Weights of a small image classifier.
Model: 24-pixel images, activation gelu_tanh.
Data: 195000 training examples, 10.0 epochs.
Rows from block 12 of a small image classifier, named by matrix and row number. Rows with one number belong to one neuron. Each number is 128 + 24 x the weight over its row's rms, rounded and kept within 0 to 255. All counts start at 0. Numbers have three digits each. After the name is the row's rms in percent of the matrix's.
After each neuron's rows are labels from the 100 images, of 14848, where the neuron reaches its highest value: "patch colour" is the nearest of a few named colours to the mean colour under the peak; "responds to" is what is common among them. Only what is clearly more common there than usual is listed. The data: procedural textures in two colours, tilted and lit. In brackets: how many of the 100, against the usual share in percent.
# fc1: MLP up (model.blocks.12.mlp.fc1.weight, 512x128), inputs 0-127
# fc2: MLP down (model.blocks.12.mlp.fc2.weight, 128x512, transposed), outputs 0-127

fc1.69 017:145099156136175154101087134140156138130124126126143139112118132138144100109185134112150121125148091113122119129136122092128119159095178139150141116159146107145155154087099136145143170131128137110105138118108131118147119156169123100138145133111171118127120164100088075104097134138098112090146076135149145107103179086103099133150127135138125134141133089155110139083113073156131142177124
fc2.69 015:119123116118130067159148096128138098103147151147112109125140148115108138111100155112108123133145144133150156111117163159172091108157117146137099182123103123124109132130132122088104067126116148153150153143140131114131134087111114109131167128117101132156139089144129167102124112107152110139109168120110110137167086167139138141134163105145134109136141130100205112183158158100139112091141
patch colour: black (36 vs 4.4)
responds to: orange (57 vs 17.1); ground colour: orange (48 vs 8.3); black (45 vs 17.1); pattern colour: black (32 vs 8.4)

fc1.297 022:148131148098151115116087145157096120119163116119124111107096140145135069075124142115126081153141106143127107118104118153164170132127157166166118115161115109123099131111108113137148165141130127121134165127099118075125128146102163138142193139119120109155104162122071105126108165135155122109100098138129126072103143101131162141146086094112129128145108116109148152118125115114117085155123
fc2.297 019:105149126168105171181129126142136140166130140131114152164124167076139131122150116142095163114096150134116127115153146136136114140132099108141153170086103140103135109128133129139126088063139132144148166117113136138173142104150075146112106127120163106090114083110123126082148137115120140162136140133097098131150115131135079107092196129150094124112145153127133129125120130103132140120174
patch colour: white (45 vs 2.6); pink (31 vs 9.8)
responds to: white (96 vs 16.9); ground colour: white (85 vs 8.3); pink (55 vs 16.4); pattern colour: pink (50 vs 8)

fc1.6 014:184079101115137076127107159147119111094130120134160121139138081109157117102130146181150137128160106165139122135139120084169122157148165108134134115149131077156138122094083158123138119146144116147142101125121116122142158156162126139131144126135112149129143120135118075161074136110102117149133100126137129092088154146107159103146134136098108104123135145099144083120138115088111081098135
fc2.6 009:091134127148128150156105149164137114134149120131124125150072115100134093092132100127107128104116084117134101108109157140132140125107108140125107157082106159137142117130136114153119148084120179139151205136119144110162117129099137122127159100086121136114096159099104151085167107095157143111144146145105119100136146076146088119079134142140104115089144105128147148156135148172121148141150
patch colour: orange (27 vs 7.3)
responds to: yellow (99 vs 16.9); ground colour: yellow (97 vs 8.3); pattern colour: black (31 vs 8.4); pattern colour: purple (29 vs 8.1)

fc1.167 013:108139146109178139133128146114105111123129151169102105153171133150117104131111096116107098142149098130150139099093104152117145098203138152129118097128171113127134118106092093102113136132107104147084149099104114101113142113120143098121123130163146142146098145155090142136142149086148144079137131154089076135131124107133156128135130110158136110090094093149154124155176151145134114173111
fc2.167 011:124134129140088161154115128121082137148142116122133148146138161092133143115145135168103172097116141129117102127141148118130120151106098117167119151110102112085121110148162138128159090072122105149134115125115115145156125118149111166135101135127162088107120062092137105080153145126111145214141121123103121124132104144108100092076170160122103129114116135122103120118113114142157139130163
patch colour: grey (49 vs 20.6)
responds to: white (50 vs 16.9); purple (43 vs 16.6); ground colour: purple (42 vs 8.5); ground colour: white (41 vs 8.3)

fc1.386 015:143134122119101135091155126168092153086098124141131103119160104113114117136121136175160101120096124108124138138128097155160141127147084138098111127133113128163111107130087152149091088116118168105161114106098155163087150142105130114121136137157124134095156150166133160109126091055169151116123154160094123141101144099144143129082099153160141099114147103131112136110169106134121131145140
fc2.386 016:111132101121100086102152131114131072123135112137112161129135123107130146121096086110118148148159118138152133127126106108099125111111155133117132104173136145113153148176079077177126172142123108148115109086161139133164097076129154139129109141114108148139139114153139097132120121141094103147138116124151159121148116163104104154151148079111127138120104116123140129231119105126133126116122
patch colour: blue (62 vs 6.7); black (26 vs 4.4)
responds to: blue (98 vs 16.5); ground colour: blue (91 vs 8.3); black (82 vs 17.1); pattern colour: black (73 vs 8.4)

fc1.485 017:165130077119093117137122114182105128116127150112152088104124102114138112123138126169144119151145130153092146109135136162202128139135134150138124173120123103150118112133142181090096068115153144167147113156098123100119131160099105124131136112125122129131130104144139140153086133130174150150157153101146129133135162139149115093093145152121132135125199151092092116115119136111118105107156
fc2.485 012:124136156116133131108114157090125083145113126140128176151133119098151127156140085115094204140133105149104078130113109126087164125095125128131143104114110154129163149127127113152132172135106143125107136089144178134151105138131160162126095124125136149146126148134142120150147117125087160153139110152151139090116130130099122113111093102080140136094055099157151129167104115137120158145119
patch colour: blue (42 vs 6.7); purple (27 vs 7.5)
responds to: blue (100 vs 16.5); ground colour: blue (96 vs 8.3)

fc1.427 032:107141157139161142127169127101112110137149119162127163130135143144124140143105115091124112149094102122138146124133120153095153134110110125117127120146107172098141121121130089155144197144102130074131145095107126150170138082132116142115132105125136131141147160132117099088136140108172119114072122162109115111092098109131141188157114106147123118106052125182147148151128119138146149166128
fc2.427 033:153134105171119147154118103143148148121119146123134102132159190128106158103139161146136100118112161119136149124133126132141108137166115120157112136143146097109103120144117132110142066119137122119128124148119098118085128158144099113100115159153140095128146046105120151124128141130113164183113150107102122174172096139118120112134162144169133131135149170083096098086104127114124099103163
patch colour: purple (72 vs 7.5)
responds to: purple (97 vs 16.6); ground colour: purple (96 vs 8.5); pattern colour: green (35 vs 8.7); pattern colour: grey (29 vs 8.2)

fc1.251 025:133152134130153100130156145150085139130147165135126101121126153132110096099079153155106108163156134125147148128103113174177166082163113160131108130136120128148075127139119113100144119147136135127139177133086136060128129116102129093133161149131118117135142164137090176126131136096189144111088124172139113102080118109149162138138114116150145104134151141112116144146134127116144101126098
fc2.251 027:105140135160092192143120148116125115182110116146135149150150164082156138113169084129102156112101134136103088139152124098091138159111143111137151144124081126083135142140145130160131125096116116153128115106141141153149137139153096179117095145147184117101126092121124080105133125134097156196121121148106120102130119136138108094094145124130094121089102124155112126118123113122125136133159
patch colour: brown (81 vs 19.1)
responds to: brown (91 vs 16.8); pattern colour: brown (62 vs 8.6); purple (43 vs 16.6); ground colour: purple (37 vs 8.5)

fc1.210 024:101111137162128145131131088117171147108120087104152161151100146121133156147166136108154188110104116136148126118153154081093118153090124120128141128123152141142158132101151114132136170109096156090103119143143130149146105121179133114104098110107166128113146131109159076097135133171091149101167124124110139146146148122098087123123143113112110156171130105165119140130119101152116188152122
fc2.210 027:143119126106135084115138112141144132099139152145101079067142120177097139110103152121151071135156144117155168134108111160176106114163143146126119126154134102143105131132121140097123107177162116112133106165132115111084151102103119097136169130129096147154145115159125146147074124122145097082108137112141140152126119141144161152147094124147158124163155131112148112130149128113157092096088
patch colour: orange (25 vs 7.3)
responds to: grey (55 vs 16.6); ground colour: grey (54 vs 8.4); yellow (36 vs 16.9)

fc1.193 014:140107150125133105135090112102183153115106108097135155166105100141158079111134164128150166094131134123152098115160123107139134171126118143163161135128128140174156125104112133136161155085136147124124136145121101137116108158163146126113091146139149141148147169142153124124155120130064097135156119130157131136147176125115093074150119125120091167169145122115154144085108094148132156138136
fc2.193 009:114120108093120120148143119154154132108153141157109097112110109154107141131086076102155084109175138114169168141104158152131096104128158147102126137129151098133102138117161147093087118133142139153147097116124139098127130048127101116153160110107089151135116128149134129108092113125170088112109137140104115135122113157155142181152123136137144135151175095131125140176153118099157130129123
patch colour: white (26 vs 2.6)
responds to: orange (45 vs 17.1); ground colour: orange (43 vs 8.3); yellow (42 vs 16.9); pattern colour: yellow (42 vs 8.5)

fc1.245 018:129106175111180118133071115147144126122143135163159140138126138141143076116108136136081116139166107142152110125109118124161178125121157166147115127142124123120111115125119140112125163146144127121138170104084127073129135151096168137135187147098108126151101181146116115156094146160137116096152128143158129072134154090153119132139088132140150146171107123109149145115122109126105091150126
fc2.245 015:102139091163117177157126127156119123151144128123120131167132164092122130105154119140098151111112147130137109114153136144129114153126108112166156148078090123096137109116157139136125097065128141148141135126113148134160136126157080153129093160148147095086125094091129137087147145109133147173140129138086110125142097147146121105078185151134095122109146155124096114114122137127129140100191
patch colour: white (46 vs 2.6); pink (28 vs 9.8)
responds to: white (82 vs 16.9); ground colour: white (71 vs 8.3); pink (50 vs 16.4); pattern colour: pink (48 vs 8)

fc1.354 017:145097156143131142125104116147128142138112138110142115127078113140138076091136152185123132141178110118118123122132105144146144145115131138162138110132151121165107136117087119104133140111151118143098133162140136103115110164115145073158162138124170139137122154146104119135105156150143149115161085124175113084104182120140135136100158119117133095148209079125095135114093125154107116149107
fc2.354 013:101097121102121113134144140125166089143141148169130132142137150086160126138148115094108138115118130157099101120135128134121164123129126115098160145089036143106135139134179108153122095129115118152129123119164176157171135077139159148152145111146148131105128158118116128113147098105129098143082124130128103085119147177137093116139135094127125134106093108125167134159182142100124131123124
patch colour: black (64 vs 4.4)
responds to: blue (91 vs 16.5); black (74 vs 17.1); ground colour: blue (63 vs 8.3); pattern colour: black (39 vs 8.4)

fc1.218 028:135145135119182114125150132123115120126145154159099098116133134159112123125067133118135058168136130117133123126105103167144168124150125135134112118148091107108125132138124112144172133149118118118132146110098139114137136124083159130132167154145091149109115145122080133118126147092181123123075129169110119082106125084170170162166099105125144111109109082152140148152131135118128089164122
fc2.218 032:111152119166091169154126148136075143163114122135129151152149157074147115137177123143114152119080156119123121136152154108130126134132099108129152145104142128105135115136138116136126106075138110160138151113120106119147145114154085140128089109117154117110127086106132118098174140127122155169139141126096095128149098147109097124108197133147082121095141178108124146107120126126109157095179
patch colour: purple (59 vs 7.5)
responds to: purple (89 vs 16.6); ground colour: purple (86 vs 8.5); brown (59 vs 16.8); pattern colour: brown (59 vs 8.6)

fc1.330 185:106106082099130123101088154111159104103117147131142162105132114138129119147194162130095138127124116132127091130157119141137135107108180166130108117133135102119142128123137121152148122166125118112081073105116128116139131122132134106098165114113121167122157092195156140124082151163088112104140123090141119099153135174132125174159123130103150108168144158117129120120113124180156122128111
fc2.330 162:162145124130127109082158130130125154178180101097126121108145149153137151130150122098125145088110098102180090126123123132152114141142125147121121153106133131111114113150094130127136143113094121046127174118096150097155113138152143146102065127152127143129102142122143111099128114092161138153128163132100129056101126086130124140131120134139164130131131113098133123130121176153150091136152
patch colour: blue (61 vs 6.7)
responds to: teal (100 vs 16.2); ground colour: teal (94 vs 8.2); blue (41 vs 16.5); pattern colour: blue (39 vs 8.2)

fc1.53 027:117158123116166120108174166113089107122148156138104092117099119119133092106108149121162095176147131129145137146131130185144134106127110151136121100130097137137122134154129088117142130130129114131128148135101148085121147137117148130132153143141103167146132167132075149124090120085173106119103128159108146101053130119143216148126169116129126107107136105151136155153119134141134120153115
fc2.53 023:116126145198075143162104134137164142156097130166119157151162149107152150119147111130099151093094148120121118137149133076138139147126119113097153141122127132107116129145106104165126106102146112143134155125160124156156137105145111121105108134133172124103115068094129074123190146114116158167128103114137098127181118129116078106120144095153119132095121129114124090117112124117129125110167
patch colour: black (43 vs 4.4)
responds to: black (71 vs 17.1); ground colour: black (68 vs 8.7); brown (36 vs 16.8); pattern colour: brown (29 vs 8.6)

fc1.190 246:135086107135154134130102127158156120103136166109146109108150087169101073133123168145151149142149117097126095126116095157102128106149117127123184102159118157113134112137140138168103098143142150151118119177159138120157128140105152113118138133115163089093130094124142120087138161166114133114184145153087090150135132124148153129107108119123086128118110129157154166132120087088139161114114
fc2.190 257:131168127127112115134144131107094126149112099152101129148097153114141166113129100118111093121116149173131179151149177120151120163121128126125078158103139111137128149103129126093149163111122111131155146081104130141092130106133090139133132110155096162159112165094104140155117115076148122139082116105150169118123134130100115138157169144132164114148132114077114077104149172167126106136137
patch colour: orange (55 vs 7.3)
responds to: orange (68 vs 17.1); ground colour: orange (58 vs 8.3); yellow (39 vs 16.9); ground colour: yellow (37 vs 8.3)

fc1.50 202:128059158153107133121118090132134154153090104156154128116120144143106102151143139131151156150174128130150140086154124145152129092106156150165118071160109089129118102137136094146118093107103141091108174136108111158138143128115155144125109177100118133163149149108106133121152131154121164139167111092103121125108124110081111102131142103119126101173133146138098114113121101141149139088170
fc2.50 179:106184114075159127129143162127126120097124145107109127138133120108146147110121119153075095087093141118108119160102147094115129174154115104095140160093140155123149142116120142107125188143129097161154089118134157089138112115153113117130142087146148121106140120157154117118090148096111085112105167160150149094148134132172141150118116157125121134100117127123171130139125150128095141178098
patch colour: purple (32 vs 7.5)
responds to: red (83 vs 16.3); ground colour: red (80 vs 8.3); purple (40 vs 16.6); pattern colour: purple (27 vs 8.1)

fc1.19 014:117162093134089096169148108119108138129116146130123130132155118121118156177105137115132121091121114121106181108105121179132088122187089097099150130094154147120128106147175112122134089138111126113117109109137128144135110094125090132144115134140126125138145077123148146117129109083160136151106163146100102178126078142161115145154147137135156116076114155136134115166132162158093152111149
fc2.19 010:136134117103093179105109175109082118120132086150158143095142108116147105151152093137161116134123126110126125162134102064111165126103163156112141095180157102121140135106122139139153171165121082118128082108119128125103126143119160136128125117169141138168128125143130085171143109154118129143142129123171139110079132131086157128126074152109122135121120108126110149105103089142139138139114
patch colour: grey (51 vs 20.6)
responds to: teal (49 vs 16.2); ground colour: teal (49 vs 8.2); orange (39 vs 17.1); pattern colour: orange (39 vs 8.8)

fc1.384 023:133121187116181138105122100139109115124147119148137128122108130157122111117083152131097110171132116136153132113126107117150163122132155154144135119148137140116126140144111112165156191147123126100107197122090116088137120128099114109105171133105158105124114177117083117129133175117177131087114106158116103078101126089150118144149101106133118131140114124138143137143119113103095107187120
fc2.384 024:114151094147097158162129156139101123156127127132120122132150186084118133124171116119099111110118164140118093117124146141125129145144118104136139167127091125102121107109167149121115056092120133145139107104114128128135153129157072158129079152152161115113127076118139138089117124143111147155106149132098114139137098171130120116116194159144081102113153171116110107108143110120125128108158
patch colour: purple (39 vs 7.5)
responds to: red (53 vs 16.3); white (47 vs 16.9); pattern colour: red (44 vs 8); purple (36 vs 16.6)

fc1.230 153:143073106070114093099129131095170123121096156150099127119175133149099150096137140152188195101134118093122124122125121137097146133156162153166189116148152107133114126115138131151117105122122137104140150138143109097163108108075129122091127115121140143150131135109101128119100112152121101133135124137137176110107159121134118126107124121138147102158160130091166101096122168159137146127141
fc2.230 136:106173150169148137185137120176099156152137113101170111113084131111133081168089112140083076145128144176140135127141134139168096134100119093092079119115121150135129124152139140107129152158138123148104111101119122130126137149162150126152138150142113114119118116154141136119137172101117130090119134127131074141145121133151136135146121115110101164090092127153096141164113081089137122116116
patch colour: pink (54 vs 9.8)
responds to: pink (50 vs 16.4); ground colour: pink (48 vs 8.3); orange (37 vs 17.1); ground colour: orange (37 vs 8.3)

fc1.319 022:125121114119129145132138091132136128124119115143142163151149107141138158161157100092149161129085131144119132083156122090091153136129117117108119124112131158086160143110147143132160167098101135091108113138140132198150132103139123102114113107119147127132104147108124063100163164158165154088139114114071106145154097102132101142168093115129124142112087144134138134175125128141101174135139
fc2.319 021:148137117128140088108131109120112144098136166100120097081147136175106132112121172143145088155166140146144142140111129174167107116157126139170098131159121104144103121166140156102103087175150136110119105138108119073090131143116132117128132141149098120153128068136141175109092123124099104109075172109128150157110108160118154136144130153150125118150144153103142115103150141114155110111117
patch colour: grey (47 vs 20.6)
responds to: grey (78 vs 16.6); ground colour: grey (78 vs 8.4); pink (46 vs 16.4); pattern colour: pink (46 vs 8)

fc1.498 016:114152107116112129142184129125125167132143133131070111111165142119101144176091109129133100104081172126111165110136134163090098090166089095113119147125110155100134136188129129149112075136145134089147145116116137145127143111114115126112128118168133143135134130147149166118140108105151159117116163152087103167106104121147091169154096163132118118074117133135156106146132148116135133126126
fc2.498 010:134153098119076171102113169103078118134099088127151164105147124134136115145175096119140133145124123128133105167119117077105126138105180125126157089168181119139139112138132130136150158163105079149096072105121125124116112124135170143111086124151134148150122116136138108155147137166103140156132120132131149091109130163116168113112133134123096114109148134116092142172122099152123147101114
patch colour: brown (70 vs 19.1)
responds to: black (58 vs 17.1); ground colour: black (58 vs 8.7); orange (37 vs 17.1); pattern colour: orange (37 vs 8.8)

fc1.424 257:087094127103141121149150125166136153099088138159129121119075109113091123132128133182141120102093162141123160158165104125139129149124157097148125109097148190120110155139140100160151176143135142174136110094120099097129108135105130128113129127089165121190149125106091151126119173095114116119139131152166129152148149132153124129095128113127116126147109102129126089128103097109108129101173
fc2.424 256:159127127155100127080090123079151095145139122114125124151176136135158131128148119101132157153164092113134083089097160128091130105122098163124153139161108081157151099115100152125102083094119101105132126161117158156137172122130111125147151137139092127084114115138155106121120098172133140123123106108089149109115129138083126148158134147135155110142157140136131163117157167151138148133086
patch colour: orange (27 vs 7.3)
responds to: red (99 vs 16.3); ground colour: red (98 vs 8.3)

fc1.300 020:126135078143137111152156168140070123129123148122103103130146127147092162131075124123130106134113129166153147146126097159149103113154111109122126144134114125123096169165095125133135110155137133136128118123124127124130172100103126138155144124146079117141114138153121110114081143094178129143069122168144094113081095151167142140137140115116158085053132106147100097152144142122153118121133
fc2.300 019:114142142155147192138111145106106135148126118133152152152142172073163115145165138122104147114077145138085072135140127123106153125096093122132116119114124116103154127129133132165141118097120125128144134101137114128133122194145147148124101120141161125117113117090112143140192116142103167188140139134125119114125099127096111118105112128123095125079108144110109162087115129155092126117181
patch colour: grey (46 vs 20.6); pink (42 vs 9.8)
responds to: white (98 vs 16.9); ground colour: white (97 vs 8.3); yellow (55 vs 16.9); pattern colour: yellow (55 vs 8.5)

fc1.415 018:118155119128109120121176131109075148130117137156097092125133123154116128137071103123110074126097130123127152123137118178144140101162097111130129143122123147116127148166141113133146083160146112114143128118123162140144123074093111143134157145190094151148132149147115171138135117107184139140100162168106114142085102139156155125150118141133136131087148164112137126170115158084123110113097
fc2.415 012:130137115164127170121120120096099119141101109129147163168156163098160126145166138128115156117118121144105075143135121112085142135095130123138139131150108140107150127140132123160120143129094109147125119077143118153130103186170137147095056154146165105124118091096145100131132125147090169184107132121130134122125102150113114108122133122132115126093076128149088131095125108149109146177157
patch colour: brown (80 vs 19.1)
responds to: brown (90 vs 16.8); pattern colour: brown (86 vs 8.6); purple (73 vs 16.6); ground colour: purple (72 vs 8.5)

fc1.463 014:089158097129131102132154132098114163117152130168086104139117122147125157150107113144102130128088135133135151156134145197120123096136099102105145123136114127123120144170152111127156060139103155111144130095098130141119154081119120122158123112146118140147108111147110171127145127065148139131088126169083098134091094153142166153112101155142120108097113104154146115154163137099135107130115
fc2.463 009:134150115137118156108103147101117132141125108125141178143143161099120140161138121117143158124122132136118107153124126109103138134111121121131131092120176114111142138152105117157130171107119098139104099111144108134122099159164160167095051138147135127120119065101128100124168130158109171194130138113150138115173108149114109106126114105107098132103123151095045126120107118149125151117142
patch colour: pink (25 vs 9.8)
responds to: white (57 vs 16.9); ground colour: white (50 vs 8.3); brown (46 vs 16.8); pattern colour: brown (38 vs 8.6)

fc1.31 236:093091129122152155164085175109110093109096136123110176150144122132152134098111129155141130132143125173153179139134149118150137144138138121143135068158116122151173138131179096107136105117139143125166148151118136094101114136082119143084125095101175088103131136129157143152125127127132100155134101093138134140107117137119111152136110143073128108149139132129102121127078129164106111082112
fc2.31 271:138139111123100129090136100144165151134147116143171087108123089117118138159129134132095141111097133106064077120129108144102138105104116158128123164110096158133084127121097135157134153153097112141088089100145104140166139139143110115165130165158090158152116111127105104108100149153097165099116153162125121119162155151127155115139171112173128127114144128101152133129155127092159144149158
patch colour: grey (49 vs 20.6)
responds to: blue (56 vs 16.5); pattern colour: blue (56 vs 8.2); red (50 vs 16.3); ground colour: red (48 vs 8.3)

fc1.21 216:143098100100091090082138126094143130112098148164095127119158138138094165110167149153182192102123124067111119142127139142086152127160131148156187146139154117115120125121123130160101110111126146119140134135133137125156126115073133134110125108115146149127132126103102142107099097145119104142133116139126178123106143115115122134113133126153142090129154116071159116089133162173129166147150
fc2.21 238:112162158161159126166122104177114145156156126091167116108087131119137093148090115131085088147127136181148124128131115129160090125099134103095096113118116152138129120146132138107140145166146115153101104110125109124121136169178150119141135159135120104120116111155135122119145170119117128099129135128141079141151142144143141137150113109104112189104085124160103143174107084083140103105106
patch colour: pink (55 vs 9.8)
responds to: pink (78 vs 16.4); ground colour: pink (73 vs 8.3); grey (53 vs 16.6); pattern colour: grey (35 vs 8.2)

fc1.45 015:114150097174094145138164112129116137126117167109123119163133122133086182171083117132142120133130147143157167119094117119116080099151103102139126144099142110095112124129151126094149115161119143107134129113138132121138147097129074157092126108143121131117149112128143143141102155090164145122085113156149104144079089155156158150155142116154108131079145151143116117182118155076138127127155
fc2.45 014:135135135155132192101118149104101090126102110147149153123174167093154128163168159110103130108121131127073083137119103133122156127109117120121134117133099134124122161126160136151135122130128109130117087089127118146114143182129164158147112120168157134122142134111109123125159103146108143181106135140125130103108088132071112102126092143135119133089079130129148160059130122160101112132122
patch colour: brown (60 vs 19.1)
responds to: brown (59 vs 16.8); pattern colour: brown (50 vs 8.6); purple (41 vs 16.6); black (36 vs 17.1)

fc1.341 012:111136042102087143137160112121116137128161118133133158108148143079112124152090126132119120131100154147114146126134150155134134136131104120083155121117097136131128133122132160102112057147144104111112060126101136140114148114157088155123098136134124120106160134079149146136131105097120104134146175123100126177152112114125101138080092160154144141110137120115150129116127124162126110100176
fc2.341 009:144147139136140146110129165123170162116099103129131142136145055188127129097095119120124133131145089106155135115112131079121141123138135154112115093168193145140159119159110123151124198150162159123120130108117131143137108111073167113104130083141099166165108144157144097160147152143117136145106123130179135098128161134129145135157099095108126146123117130142134123154120136140126136107129
patch colour: grey (77 vs 20.6)
responds to: teal (58 vs 16.2); ground colour: teal (58 vs 8.2); orange (42 vs 17.1); pattern colour: orange (41 vs 8.8)

fc1.173 025:154135129141106131119112130145073145108118147145129091122138126152124069098141126191164108113132149137116108120123101143181139137165114142145121162127148105156110108093083173100106082114129124132155126123095150100091108141116137113132142155160158136121138173154116082158110115090168152088129116124111128136147156131122162116090148148137159115133164085145135147107152099103148099154123
fc2.173 027:115131116108113098110157148115147093155138100132118166159144125077144144138093095100097164130147112131143110130133135125105134119096114131097112116144101148109163145163135082165139166155106133156115116097157156145195111072129148156139114125111110139120140133138113103114155126112104121195158120135156130098104125130102084129128138086110118140091096129130154149197145124135116169126125
patch colour: blue (39 vs 6.7); black (27 vs 4.4)
responds to: blue (71 vs 16.5); ground colour: blue (65 vs 8.3); black (48 vs 17.1); ground colour: black (32 vs 8.7)

fc1.160 018:112134135098173136115167118093115089167142119173084138137187121131111142134068110099122098159116123108145133155102110177113136111150095099156119092138131149112159135150120092166151178157106111111131119114118140114129158098107110114100106139138105153118149128114098152130148144087146147116110162173103103139128089118133133145153083111132132137107071113138151130158133131123124139168143
fc2.160 013:107157102171100159145126137159121162127087141117142138100129154121111124143157153149123098133108153104135163124158176094134122151170107122092138165129137126142127106122141130125104096099125107121116143110115112125121144129135085124135115120140135127106123090125145127111135141147139135082099132120107110152153119145146130147123205158172078102087191180111095147092142117135113143087177
patch colour: purple (90 vs 7.5)
responds to: purple (100 vs 16.6); ground colour: purple (100 vs 8.5); red (35 vs 16.3); pattern colour: red (35 vs 8)

fc1.115 022:110152107105158131100170137098123107112135122138084094116085140103111094131078137120118108155157117120149144145109131194146137106139118147144120114116084109146109120150140115111141132147138139118134176125102151077119152135131154149133158136118112151149109148155092155099086121082169115102129133157101140122057135106144191174124110103133140119090129091151124150148108139147131132142138
fc2.115 022:104144170188104150161125147131127138153123124177132180133150128109156137117176094143134151097094154110110113146138118093133122142109134125131151119110147139081117122152095105156127104079143084157151136126155132149130164113119084107091091140122166113108131067098098078145170154127116149158135118121120108113166127139128083112101156095134123131112125142127118133105094117117127115113156
patch colour: black (52 vs 4.4); brown (46 vs 19.1)
responds to: black (100 vs 17.1); ground colour: black (99 vs 8.7); pattern colour: brown (34 vs 8.6)

fc1.181 109:140112169134155106102115098137121124154116096148170120141107159138134157125146120123111106139133114162130144126146144110080154119102161184169111162098139150150112100121088116143173167144117109125123117124120094126136157154169134106152152134069071131135104159119121090147135137140091099103146119124145122090171163143098114111166160088100103143167104100097107124144125134109127132124147
fc2.181 092:122148094140163148138107120104189119110144128159152107143116108113088124139178134123116088147119113134096093135161132164111147109092107133134108128078080122167119139081155150158128122135146101170158101108092148141107200105103124177161164133157107139123114126132135169121123134113120103135132111133101123148135150171108120156122142140110100104140096164147123154109142136147121156097129
patch colour: orange (47 vs 7.3); red (25 vs 5.4)
responds to: orange (87 vs 17.1); ground colour: orange (83 vs 8.3); red (71 vs 16.3); pattern colour: red (66 vs 8)

fc1.79 218:148139120130153105135077124094141119092104112161159088160135119130105114150164131147109100132162130158095142159153137135103128100093111164153116151107109146189133145089128156143150144147127119180162103121110138134112170122116116139161160120126108076116109146097146118117104165138087098139131111131115124133163161170123111154134172109111105094157104095096137103146132145116137162089132
fc2.79 225:122109129128114124127169126173116137139151151096104173095130136126143121108101136112145169123106138087164101108101106127147128154144153081093154094164151118071124098168131095113099101098131146096099156141145115113157092154154163122096126114129164147139161090151114129123144100135149148135167152126123128146108108101153151101115097143147146162095141151166115158094110096122117100160132
patch colour: orange (47 vs 7.3)
responds to: orange (100 vs 17.1); ground colour: orange (97 vs 8.3); pattern colour: red (29 vs 8)

fc1.158 017:122124131155134154123152113105173118127106114118136157140109132122112160166141141162178135108115112103138101096128132098073087135127141086138128104132118133135171137138135086163149163114127136100103084144127148159117108140167120128110086124121140179094107162085144128109144115116107137106114107135065114143141116129099144142134128136156124138117115066196140123122134125161131186149110
fc2.158 016:131128130097116059105134124134120142106110137141111115076146105160098142128087134109147095136149149112161180139114127157177095125163142147084106124139177089151103142151112136112117110165167096129126121137148110123112152068098142100149153109117097145153163119166136116139109124118134100107120117121142128148138115142144151161167119094152131122148170143090139136157166141115150132091092
patch colour: grey (55 vs 20.6)
responds to: grey (88 vs 16.6); ground colour: grey (86 vs 8.4); orange (57 vs 17.1); pattern colour: orange (56 vs 8.8)

fc1.80 014:097155120108106130101191164119092100113147130134130129126137150123126165163096142123107122149083113121124148134107132165122137071129104083122121083100123133111138100198127096128140114151101160116147165109099123121125134083098114104115149121136110144106135158136108183137140129094181144138120130179120086158107113136162133121129106138147122113099110120111140140175140164092124133109151
fc2.80 008:105143112169106196115107132105107129124075135124134145109150152114138135156166140119138118097143168120106106131145130129099135168148169126141140122158129134135099132113120130148137137138123103131124081086114127151137127178153125147133091139182159148111134088134155069139118134156096163156094118124117126144145092158142129127136170128146109094076098163117106133081127076161114116134126
patch colour: purple (54 vs 7.5); brown (43 vs 19.1)
responds to: purple (100 vs 16.6); ground colour: purple (96 vs 8.5); brown (60 vs 16.8); pattern colour: brown (60 vs 8.6)

fc1.105 017:108147122148136106120176137124128134129109137152046121132153108147105140118085125131100128127098124137129176104106114168120147103175090130112106120142128160106117132126119101109168117155144123115134162111129135116133158059102120135127119148168144138107123121146121128133133130063155146127105131181104094147103111156140133127149122088142158102068137150139132115203136142105117123150133
fc2.105 012:113135144151099165106112160088082124137100106144183169120138165101143121140173130141108111101114153118099082156139142097095138130108131119132116124134122133119133149132145137155106142107133090145110110082150121128112133184152139163136074127156140107123125080120124095123136113160107167165104162130116131106106107132109119100122147150140088109102115143118103154062121084165106139131141
patch colour: brown (61 vs 19.1); purple (37 vs 7.5)
responds to: purple (98 vs 16.6); ground colour: purple (97 vs 8.5); brown (70 vs 16.8); pattern colour: brown (70 vs 8.6)

fc1.412 013:144164088137091118112173125085092117132116121143076140108116109103115114139100096110134101103089138105159162121134123181114107095135123107092135132115094157157120177148124145115125061150144145110131141152118143167142105077134108147138124122148126150114146101112098121097140113073132119138088181126109122158113087132150135134130163158124152096082116148120155114151129127124114132101125
fc2.412 008:128141176117119104117144165126120138115105113121157177119153130152146139154125098158116138117110113136109115153110117067103161158090137159126118084153144102098162118150103141150137164177108122155120132102154137152114084157099185124073111158145092112124114128130140104165158137165089197161132099109147170130143140119115119128117144138128122142131123095143110132135098110139107140148137
patch colour: brown (82 vs 19.1)
responds to: black (86 vs 17.1); ground colour: black (82 vs 8.7)

fc1.407 016:154098146114185119137099114119121149121124119138160137133134142166134071093101141134140147145143102133124104116131098113168153137116140137159147134155154138125138158081102122109136188122142122142130148151113087071121120160153131127103148170115119108134086184159099102148127167123164118113117092132175091076106169090127136101143121108124149136170127119131120155106133093126123119147121
fc2.407 015:123145136138092136167136143155126131145128150127106121151124164078128138131142131119081135117141168144109111135144147142143130142132107120137138180095052105109128127126168157127116048092134143154145123100131165120171147102152077173150123122143131103106117081106122148077143107108125127177116142135097133112129097152136103118122157154138088106102144136134141119155139113106142154129166
patch colour: white (38 vs 2.6); pink (35 vs 9.8)
responds to: white (85 vs 16.9); pattern colour: white (60 vs 8.5); ground colour: white (25 vs 8.3)

fc1.134 032:106138185130177144125137120118113128125149115150130151131131143163125112131115133091118141153115102116139143112113121114119167130116131128151122112137117164112138138116125081171136240131106118084127169109113125122158131108150122132092146104125132139125135163117113095100153150127150123082108101155129126086099107099122136182175106095136123139139066142168143140133125114121118140167114
fc2.134 034:139137100159109148163131105160145142130133142122111104130150178117105155099145152144115107123124161119136141128127134149148102147160121123150126154127122102105097119132125144102131049098142132129135131135110113121090138136151073140114110159148145090119148042109124147110115141131130147175098156112093119170161101133132112106119179170167118116141158158108111099094128120103139104101165
patch colour: purple (81 vs 7.5)
responds to: purple (99 vs 16.6); ground colour: purple (99 vs 8.5); pattern colour: yellow (28 vs 8.5)